{
  "arch": "inception",
  "model": "image classifier",
  "dataset": "small renderings of single solids in any pose",
  "train_examples": 197500,
  "image_size": 24,
  "crop_scale_min": 1,
  "horizontal_flip": false,
  "targets": ["solid"],
  "num_classes": 24,
  "norm": "batchnorm",
  "hidden_act": "gelu",
  "depths": [2, 4, 2],
  "kernel_size": 3,
  "stem": "single",
  "widths": [128, 256, 512],
  "label_smoothing": 0.1,
  "loss": "cross_entropy",
  "init": "small_normal",
  "optimizer": "adamw",
  "learning_rate": 0.0032,
  "beta1": 0.85,
  "beta2": 0.999,
  "eps": 1e-06,
  "max_grad_norm": 0.5,
  "max_steps": 28000,
  "batch_size": 512,
  "epochs": 72.6,
  "lr_schedule": "cosine",
  "final_lr_fraction": 0,
  "warmup_steps": 1400,
  "weight_decay": 0.08
}
Rows from block 2, named by matrix and row number. Rows with one number belong to one channel. Each number is 128 + 32 x the weight over its row's rms, rounded and kept within 0 to 255. All counts start at 0. Numbers have three digits each. After the name is the row's rms in percent of the matrix's.
# r30: branch 2 reduce pointwise conv (model.blocks.2.r3.0.weight, 64x128x1x1), inputs 64-127
# b30: branch 2 3x3 conv (model.blocks.2.b3.0.weight, 96x64x3x3, transposed), outputs 8-15, a 3x3 kernel for each
r30.0 097:105192126156146108132073143115077140106131156111148153113139102109069155150127124089160169098092140187135176150109107123202084171127134064153090125082121095135127117132118203130138142155133111
b30.0 098:128135118102124120141117114129130130077091108156142077111124084151122055093101095083117061086186118075147090106126128129127183050152163100099140146138082119130115176137157089110125156170104162124112141109152114180145
r30.1 102:114148094148150114130177177086120141152146130115139152147132156094150066176198194105130074073113168098129081135091152089178131098145071063115089105142139088118121161160079134070143121166129179
b30.1 105:130161176131108117111082142087085114086106148110105116094088160036090099107115150120154080127159151069098125129104093156124086145133100117111103097084129147098172094039035151129130123174157077074186103102171095106144
r30.2 104:132114139128112128147177141153152095065109088124101093067128131111091115100131147122122077145163147083107174178121018101143063135081114053146100148131076158139107113102087161082092146102154142
b30.2 102:139118114132121108177110087121192147105068129148105126123091088101098108138119133112132121116105076100092095113080076163091067133052084125157120140137095101095115142126123151142102109146096085121124127151158140086111
r30.3 101:098139127102140113132103111105124081151114084128088088180121144103086097128071130138140077115131179167125120100180148170137119072125159116084161110121133129140061140193113126197167105142075167
b30.3 098:166150160140173131129147147148144179081127149132125115096131130152120121136149119165120143159142121123159090132170089143157091086073091121091087128136119206172115131112132177143088132112156082104103168139128152088187
r30.4 103:142153143123127114114192106118174146149147140112121105098106113150149133160124163094126111107138130140134073118125136147158121169083112117119117102137117091063182108132090131049126160129128134
b30.4 096:143079074205057054149118104117111096130140157109134151138141175053116131042039046124113047169120116107138123068113160097083183042144123120159148103088140035083147127061066147151146115143162135101129075173092142132147
r30.5 102:088142120089126141111144153173126147152133129132140106145138116098127121055124153126148136133149112194115121164138122126116138110166086089084146080091088095112157086102025145136128144092094106
b30.5 095:115107127155147132117140111112152122130150148070100150150155130112088143082056140136081114190104113150155054118097063126170075161142095157139111162179119111119131118123060127124129164149165081162131096079111100065127
r30.6 098:097210177120176161096108130182080191110127171142100144150127102122102118149173101134099139131095154104087094147160163124130145127122134065149108138114109121141152113128109174130156082142121143
b30.6 100:193185153129100155170146155139144111087054071159088122073057117147162099075159119108131112135145127128109123132118135082133158102158130049045057084164069128152119137110130086082124153140112137137139191084161071158173
r30.7 099:141100118124151166171139168134132194124196156130141141105148071110102089144206167105099123108114106132143135120157112150155152098165102099135078112091137082154158110106125192125140123102131083
b30.7 096:143174138116135112126106061143137109160137095190183141126150128123143153061089085093129139128139138116161131096141151131133131136141127106143117109139129094111101124089116182116095153149125121144153174086153072140168
r30.8 106:115098130113106157148158105142087104169161146129152119099182088109108140139099087127136150111082134050115141111115138112138141163060166135112081132087142090113032138136152113147188146190097032
b30.8 104:089129090089159128144115132160095140132112114099124126161193123141130119094130111109132159105140118143141117133161119158132172128152153073162120137166152126122115126136164101100164083076144121127141089141113115139110
r30.9 099:117127122111146102139072097108086094144146130140140157174160114151093125166100168064153096105121127153187082069052105135155076103101093093115173123098093134131119133101186178153131115116075098
b30.9 103:132138121117062151077086113164109133129155160131151127149145103108137105145160102062081169081147143067120181148042167064133167062131137120118084156094069150146102115116097151122111187142163122073149098178110133185130
r30.10 098:148130107165097124142107113072167159111105116146105105114115105127160133182193130080118086058097137093113132164149127029077124183071088145118127117080174107090055140135105148111169177142082080
b30.10 102:157134080174130112116068071134175129135164167097120138139130090124154117125104153142138014078120074146121114160177077137152154072148159168133114153109132061102129154108091092142180125133137103119145178112189166135166
r30.11 101:070166157130124104160131123195080093134168105120112127169185131165128141138133156132096151127105128153120098112176119133125196126065122127101095169141109092086199035071107139109157140073114120
b30.11 100:091130110109157150141145148208144102173173145121111113129177215122104110090115104114126106138110136121113120073121160152091172104141172129092120128133140122126142206160163106115142127086090112077145123099105079136127
r30.12 101:139151119091102128106109120149156120099165119114128122087067156160118097068133095119138079100154144157159090191134077063125085124123141173065096148141154174108126084078168100157127145099134123
b30.12 102:135109126118079105128117124137163173063135127036015096151087105150151154154161112115158095121112101133108048108095084076136131145098111109101145137166087186163112136196174089171107098112116123147121150096101110065115
r30.13 100:145118140111135139128142148091116137166074089145077137128176162168105100181167169178102138088096141113083100121099093144119096156159124155193113079161115187175129161164087056156091092089162163
b30.13 100:104119074130119093117120125123101075076060100098061150144140115135162121102080083091054060152126101114132127136173160045132115089197123105063127073134181128123124075096107092146142055088136134101132170135138127124093
r30.14 101:156135161125128131098158135137144121043158121150114126049038098143124153127102061150177157171104094033134126170160132070098164192086109142117123149106139133117144109130146080117129186074095125
b30.14 100:139113075148113074130089045121094167168089167111164155195098156064103159071101116122089089118163128146113100083130119075114202116098156155132130138107160132126124126186131102104151135105081154147131055169121098157123
r30.15 098:113116138120087110122159185109085170078116147123082134107147068138109045106173099146139138163092167096133065096127169197168152121147113096165140170197154092076134081105184139095139120160158146
b30.15 100:156201116146109102138105108183147204142058109137123098156164209095133139070141133147132138135132117038141113073093172133070177109113132120130122135066112154127141067103142125066095154122110084099087117121123105076137
r30.16 102:113125129111128162097147108089142132101140110152117124094168177117081095084112112154148048107146118170123112160125098077141112153117172097099096158155078127159127073089157148158132142147146125
b30.16 103:143137149093109105136149118121151136047104036123060092187052128165167123146172141076181168126104082125066046089149110134128198123161113106116059106171070139091126110189158096125077108112152119142129164107085118089129
r30.17 101:111117084139110154094163169143136128137211139128109106066125113067132160176142185096125113145145139117119149164084097040119125138049144149165106124138087148072158155143155170056121138101137147
b30.17 103:128071059126126126106108118088105084128115184126155122133097111126080118072078109113091112158128092135102107156107157106084176140131118123129156147122120154117109146132062150168076120136128094128137094141174069142219
r30.18 095:087115101112095101114071149121089105127162190124159126180114089144139138169121069037146087089149111179151092139055226086143056128117163134110156124133171136090108114120121123116179096137105128
b30.18 101:136136132131089120125085133138186216121147167041029064178141141137130184086096129109122117112104065151080087125148100123181105152133099148073089172157105179138112108179123145107136142131120128124096100162162121115103
r30.19 102:112151182096103127169121136174058132126105118072134106173140161114099099098111121128118134096133157152115148120161105135125141096166166156088074131122125121172183104141169069162122096135118124
b30.19 101:124144109058187169085157162149118180089096095096118074149138155164148159150132100075137093070162138148190106124156147148092130159127135070074078098141156170140117136141133110083131151060130101168092101138128085100164
r30.20 096:104143110144058189119117159098077111063179126119073126132132127196180082103171132122138102169128071174161143127116103048146143164157149082150166079104145091127098116131107112140154175150137135
b30.20 100:079087187105155145074168139110166122134123126110102119047086120089158137079095137178101075119147068080144131108118149161124135146172149135077074119119071122145115095153122119134116132119127165109102177083178170131158
r30.21 095:121127146126113096097117157143139138102147134173120116099139195186138112150105101194152187141170127095083097105211121094119213103163159171103150105160102060179160107106154148160118048173142130
b30.21 104:123111080082128080121134134102116150124091116146142121141173147119129114104094116138041115096148146153112126071111163055151164060126133130081139119124224130103180050119169038082073111034077154124089142121110100095140
r30.22 096:144077098116150133066089122118134063110154173142163186123069106098150152076209060104122145155139152113179138177115135137164123135190140136093145154116120132106099099131142089126137170140113143
b30.22 101:147125157150103099183082126170140149111114153118081128150137102109138075166147116128140082119160126102034106153141128069147106121186127117113165103200120178198080122126149053072166143138136146150160134155154129135143
r30.23 103:094166174115180119165098100125110154112096078119112103162138125121123173138117200155146128089181108110108109093146130123123102132150036145130125138116152130151121164101170193133082061192133115
b30.23 097:155185152153114121098136072128082107120139117111063119093140120138131132114096107097134181109174158154087113165102134111124076093111150096082106202139117170098192169130104131102108151152157129075119141159117104227116
r30.24 101:077174174150084152141148093069109132111140145132099080126164114128105125108161101164116116089103091131088081098124142151190109092147095092128121145129131097128085028055148121128120149053122088
b30.24 102:126059116127088170162085117163178091116093166148110118174192164121160116067080096062104127055111113104115121089044148089166119074101189137143161145093088112136143150130117146166119127114097151171125126195103061081106
r30.25 097:141145078116219140133078153131122139196165102167147176099118127111094104110188159138103109133106155141124104201121079128186183102194121129176117077141088136095103138126082090110167166161110125
b30.25 099:160165162216133127153098131147076139047105161128106154128117094100097128054128083148086067158089045129088121115113109121156142128169063093056087101173107176128109123136158115135152100108140170075177179067200129127153
r30.26 109:159136124119115116077160107126090180142108178075087129116101121146145131132120117106127136125137128106154121125133112133124127140129075124105141083033130128059122146164103111069109145121073097
b30.26 097:159068086173052086137107084105086075156112145147179174107147148079100118088053056108124067149123098167170097074143163079196173122140103130158168103123158089125110081047096135123137147150187133158127100190103115127151
r30.27 097:125102096153090151125167047127108151126133149107199188082074091087166189170156142024165140065111079168156108111098056095082182122073134139147122135102120131139180143175135146138115128148138134
b30.27 100:118112117124160115152088064150115122123131166143165140147098074162117120087106085118087121108135083058152115145100145137096145150148138150162129149092112114105119105135112118106100167184143205133090133107117090189176
r30.28 099:105127129113036110098143158151155110117155096126066090157134107127037107092143105131058055053136120131143134076104114175134092142134178028132126135120108093108126138099121114105162137059101145
b30.28 104:065156122133149142131113125109195171068084097141080133192141155095136156101146153136147160158167123123121148130130086115131108142078082153121119132099089129162092107101163131066092186156094103160111138100147088085158
r30.29 100:130121106116151076097106080114141080138182113096136096019128182166130120128126110166145155076133102158060144149138122094134110129110122132129050130119090141127080146164113122159088115120070144
b30.29 101:172062141123130100118117154105139143105111178152115119121080075122087102070132162132133122120095123088142110113101075120104120126142102143111127151165096134198102117134144102188111115149123126180111122081069126118106
r30.30 097:166119157110158102146106117140123081073103112149161149166109148196121156127136116159171131115247106140120154077152121202143124142078164147145149094125156165134089151127179154164099095120159124
b30.30 101:192135190159133092138153126108235089098113162116128167111159112122143153121087114143189151104161054126089141094111138108032087143104135145081147151106135128169150104187123126132157141139141154137102120129088154102088
r30.31 098:155103188127103145170175136129134146104106078167149120129142086190145104167088151123116139112107073103070123076153113139172092210131117154137076162094142105128162100098110123147113141104110103
b30.31 098:134106129151093134115122125142162105164130082147137089131136173116147118069066137060132077130075101101174162079144155087133140127137168083129108086086131088108153090139139067137112134071072157124127089145080083143078
r30.32 098:084121079156121097120119166119144124071199114168087117121106098125131114085115120142119118156146136121125170086115091157160064088144114146095102161140154113077134124104167117061150163109082128
b30.32 102:118211129131121156140157092148143118134130105074078101147124138139102172120145149127106145124090096115078141150171089124167073148166126141112118130143132117134201118112148071166153140168135143162176173158183121154140
r30.33 099:168070126096119155148140082135106107121069155140086121162112121111129130051168116118094158204101187181112196185106111107083118128136139149101136098166156162129108122159120153109067125144166136
b30.33 099:163126082144145061127105125137146111149143151045128151130135105107109097122102141131140063109157090147177115076129170066151155092134168102065167112165175132132103085101121107173106106111091093162115165150126078064117
r30.34 097:143143162191123094121148118107136112109140138143128100196104174108150143118113113116155111080179103184153171075174116130118198134129163127125149105132094116160144094115157163178154156152085126
b30.34 099:088146167125152157175106143073140106099184145072081138120129158160126096169109161144120106112108155144127105108123177131125101147130162092067107094099121096132132148137142130124132168150124145141135137096137073078108
r30.35 101:119062173188118117134047146151152077113113142157125155096128137133110127109138114178157102186099100125098109133180138118095130098107146121158112106167136056126126066122145110148212131111138158
b30.35 103:119128135155157152182098141053082117103153126156119134151149140154107150138146152112129089184122070119107131138153136106131159142064110150128107099077128124135126110149150068127136065081126153111075139067122123153156
r30.36 096:096111154140108118128131067086156159162120105127133152137180219105100100130130191233142165163142100121094119116168154127144135086140086106095098099108161075189106116160147128157061044162124080
b30.36 098:121118100140160087157103120114116102120104113105105116141165126120132108111146123061132140074105088156087096091148150100110132123120160087068098140151155123113180141164169121133114120027094118131075155096120121129114
r30.37 099:149157136137019162190145161147168135083146156079117118111126150039113121087126116105139117140102106145122144133158148114193125146092139134109174171155146076096164092076132155123175134165125141
b30.37 099:089097155137164164092109168142162127076124131084092090137053097137118146141162135128144131156149101128093093162117102193092085186112125138118100110203096094091098131186126086060134089069129150133109153108165085109172
r30.38 101:115175135165130141080116103101091183074061171137124140119109171139193126124110174157119134162116131044138103077142161136081151144167105140134086086069151120125123152143150172142162147144113061
b30.38 097:180079131112110073146100102105056126152123107132170165077167116091153139133138112124085058115170123156167086144132160126141146124127131130123177154094141133096138098060127133116116187165148125138110129191133153173141
r30.39 101:124117147112133157116111108114126098145116097112140161165118134123157067114121073121180088089111107084168182122113095121135119182099168139129160098108143151166034122155141123170141119141105122
b30.39 099:131129106075146117136132121161116131102120151136164130110111070129159094150123102136136079108114117119190101158098130145101137101100150113106058160126111141158091154147112126153112125101121145128141125158139160157120
r30.40 100:147193091130123150173201107171158160110099164083122105141166138150098126122100112181149137163115135131124137141161147151145180112063157124115093104126178132140156126122120179200125135136103085
b30.40 100:150097097184081136175070111126098054147110137143140132138169184101129131064076092082173091081156174162118104077107169080143193093127160086139137093135168085125156087127156147109155092070127168172098092140072076097107
r30.41 103:102149121131125109109158119111039119116099137097102068112154145142150133092126100166098160203116185122094115137156169102128143188190080121104118128147181163116084123143111086124029155112068126
b30.41 100:101086100090166124124110162148141144107107138136125098066206196113135128141098092099147083055166183126185053065141135100125105136117132167156149129118191127103178092112132122144137120084137136145105169164082150140082
r30.42 103:130136130110135148103110114078123103082121150121082124071068125165096082166109116114125146095160165097168128118141066111129134156134157108130145163146142152101160083100123154117118151099145150
b30.42 104:122127107160122056095135148123112145100085133148076111125143166156097113126120153162105152097116126114082106091156168074125196134131120119107105132140123152160118100098140143135103146132130168139118123101110108125138
r30.43 100:123109134114116133145108086138100139123090168081126150076128125169094113116120133126093145132131123158134168100077140144198150063110152178139153141149136130117171097123087103103103168068141169
b30.43 097:123097084107140060088186141091077062112091121168180117141187148127154160054075052102071096092114116166174118070080193045125192059177197156141124138139118103118091044104092119154095157152101188148113133095116116114103
r30.44 103:085117156126197109145108167115151078165109020139114104188139136147125086113095117147090109126117136113154083092119134160109119128172141096110089120120136099161087200164160146160114086150071121
b30.44 102:100175178100156131139094112164105149140171107108132157100139065143076151176174104137154192137123156108115130126131128065159144125111151088149072142153118155099165111087155136071127137096132109131113089128089089153131
r30.45 099:060095146095144145159056153113133139170122124135125068148158125048123138131115204158152152154069112187084121169150148133114130109110129161158131110158168173123102075164101075143165138126164136
b30.45 099:156152108178125092132152154134175152103162188070098138114117140148096138124157158131123072158115099145098036174132092118158130124113151103051125134176130150131122098164130140184165091122139120096111188101146115106157
r30.46 100:121108154094105137118146133087124142144122137102090139098118145101124077141176164175035161068098113107056111083107121140083128117165136141150131125092128113134105173193134102155132075177089125
b30.46 101:109108121105109114104111065134140126130076110143137149134115096131179115147089112142136071136130115126159063159191126111154087152116076129098121053146139125137123109145125164121130178134166079138191138106163098139138
r30.47 102:078212161127091127128195130165123143122112148115113117149120108133113151138081129128135144146166105102121117093113126124127151105139191091117108098146144106164164079115142142107129130134171144
b30.47 098:108117138128120126159187166074104107146137134124141149104110147097121111084097082083114110137155165128142125130116139116077184058149108157087131164096129126055154144095077209114139165172124053156137123137106112149115
r30.48 098:120116091149091138120092115096145159097060159130113182114088086083162117059061181079146114168183170106205132082117106147049101108123082155099151084105109092094146121155109169105157133140128076
b30.48 102:147124188161087061145122115136139104165176113095143131069113140078080101148093148126147149101148122131117129120126107134133101128121123156121172104118130083131149142067120143139123134156145103140134092149094186164170
r30.49 097:148138108143152160062112087077131110099093096168135123152069166131137167107153168127114117149239108156096079076150164130138150148102141114169156147138115111159092162165120118148166171163168133
b30.49 099:121197153153129097148103121107178098126177130096097124119154135125173147130131155140131151182071098128068105187087140125121090150122134168108153144124125143123195067130017063083096162173158147076128182157140115151119
r30.50 099:119135117122120136162203185109130190134129181099103083124134117106118129132181086186072141150142203156076203138100151179106109151097155126178144148147156093084180118069152118097145190096170148
b30.50 099:141146159156089112168132110120175136102072114142083083114136195096127152047108076138097122145130114129134082096110123128108163129112078115078116037134115076097113109127143147115139130109085117164206166140187097116138
r30.51 100:138094144097149112177132140084133133137147139130132106106103126132107123083065181115114118121142137149106091111121096154127043124175065000067074124078102133125069156105117160120119142141094053
b30.51 098:155133125118122144113087072104205123132106095123133112194160138150142149120097123152166136138091070139146121067085090146202099131119077121147167104122112070064130106076131108067079129128138114114151092137087132109139
r30.52 099:139166142113161120127089097124127100078158123180097108127069160094100096116126065139176076166094103089127129143157120129129137180106155115126108101066139121137063144106065125153124156145087077
b30.52 101:179118118136150115157104075120157190108117105112077082108075110140115121173163118157166100145142055092179063094145111127126177097145111114124129138179147169197096149139187114142125110089134158091136192081087109072090
r30.53 104:169162133145112107161121130147127092104115121128100084066135047096127134110140084140116178127091113152096132122160073163159157138179126086110072152091107073085085107107119075125103117126038029
b30.53 102:119154124116148133103125074127158148117119129141083120170150153136108102117129101130151108102143128136121125125144103123147136145145134124191168143165180141169084143144143154087154158103162115181146106138106130170115
r30.54 097:142131119130176112113102115109114056179070070147172179169112106112118111176155181143171105175117187106210105072125148155110072133090126134148134121161150189132119154165141133106099124159171139
b30.54 098:182154081193050041155092051137148106100122143082105124064123094125059121116148105149110150174157097075096084122102156025070171094128131120115131138147134181168119086056101150154139141145177186093135167118076181171110
r30.55 094:121106173097191090120176105084178219156068181139147126079115119143141145109129148106143109133146143098125088108150145168141095122121119146122116135150154139148105146117149120135116127138150113
b30.55 096:216132174158066096164070083122148081095090113171136144113126156102165183045092079122131107137149115160143077128106155098114148150124113080133177133043151050123181075101088113104108144148153147118090083177118089127119
r30.56 097:153087103148177093079064150161182170137071167173188156166085118125142192159182124115125108112134122164103129174161138123141173114130139166163107144168144127136183127142137106180113108160169088
b30.56 094:167201136174085148181132082084104123108123138089073154177154127123122166113101086107142118219119116128086070083107135068144101114104149140126137152134151104099169116132082114129118175164148131102113120085141080118135
r30.57 098:098064143107049129154142142049087141083100116133171132094089128145132121151163135124138151125136187119134143120166090171050138127122133191141105129141133144159108140156129171163089129146122136
b30.57 097:085148116161150077093085129187112080146148092133173132149182167134127126129073075050112135128153143140131117072125178073121142050133151137091129090071196088090165136076113145183118148140099129098124123077104113150112
r30.58 101:131112137088136153104160164070097174097139148090125085149104137117130149180135115084121097138138151170141144085128180116094149135154110137133159134157166086118168092152103148117110123136136191
b30.58 101:053106086117148051157104157107114146122128141120161146108151141101156127068063108097075072065116069132185116105102106153152168117154122189124141133064154067096169104098111188140124164175118076134137114172131169108125
r30.59 103:111142157107141145123169110110172164105118121161116081095151135145124102125028121152111137141159137112134114082118133123118145173102135142111137186144135073127159099064150121060132120132131098
b30.59 098:110137091108180120118148124149162132105105083100129115109094108137126139120088104094162123094112103149122119137109078152122126133110173106132102122099156115083200130167149097080097123105096149141113102162056166127109
r30.60 100:042162123097109111183149115159120099143160121099109115121141125087123114047064092168153183163131086159099169116173155108178161096106145158107125167129107137107147105094134092117094127096139153
b30.60 099:104096123156161150162137147157157162136129191086101116132142206147133091105137103094097157087134155135136101123094055131080126103112144104102124132162130144124117162224150109124174111078069129167116145141095084071100
r30.61 105:150088130120108147142120168068148156107043131135099137100149085102175129129086143098147128169036105085139131040144075124122128154142123122114112092030119157133109165147132143114118124180118081
b30.61 104:128168109135156114124134082182087104101077134100107191077078079086160104149141157140129090112090115110121110166148123165109148133118121123148126093111163150132134115118105103132162153151112158160117117154095200157148
r30.62 107:109141179114107114095149162132093162123169153091070099159119130154149101101083155144123104107132139059128125119152115073122136118131133105166086027019114113149148136154100150163141143152036079
b30.62 101:126122148089118159103161126072111116145175087106142123107115104087109079154065102112072072152161132103169095107191155170136125186149162059099126060100165154124196107125097117184155141164106105099155101116116193150160
r30.63 097:120154074137148152115105110122137132128146155125145135105146053089159151125109116044153122082152081078145104080089166074170142061180164066075094138126080129079129104115142153085149151142108108
b30.63 099:117122100108064200106072166106146147074127143061112147185153145119170132091088138043155147105150135027050106115118131149180085126153132098147112166141149085162160135114135116073126162144144130160143054146115121124093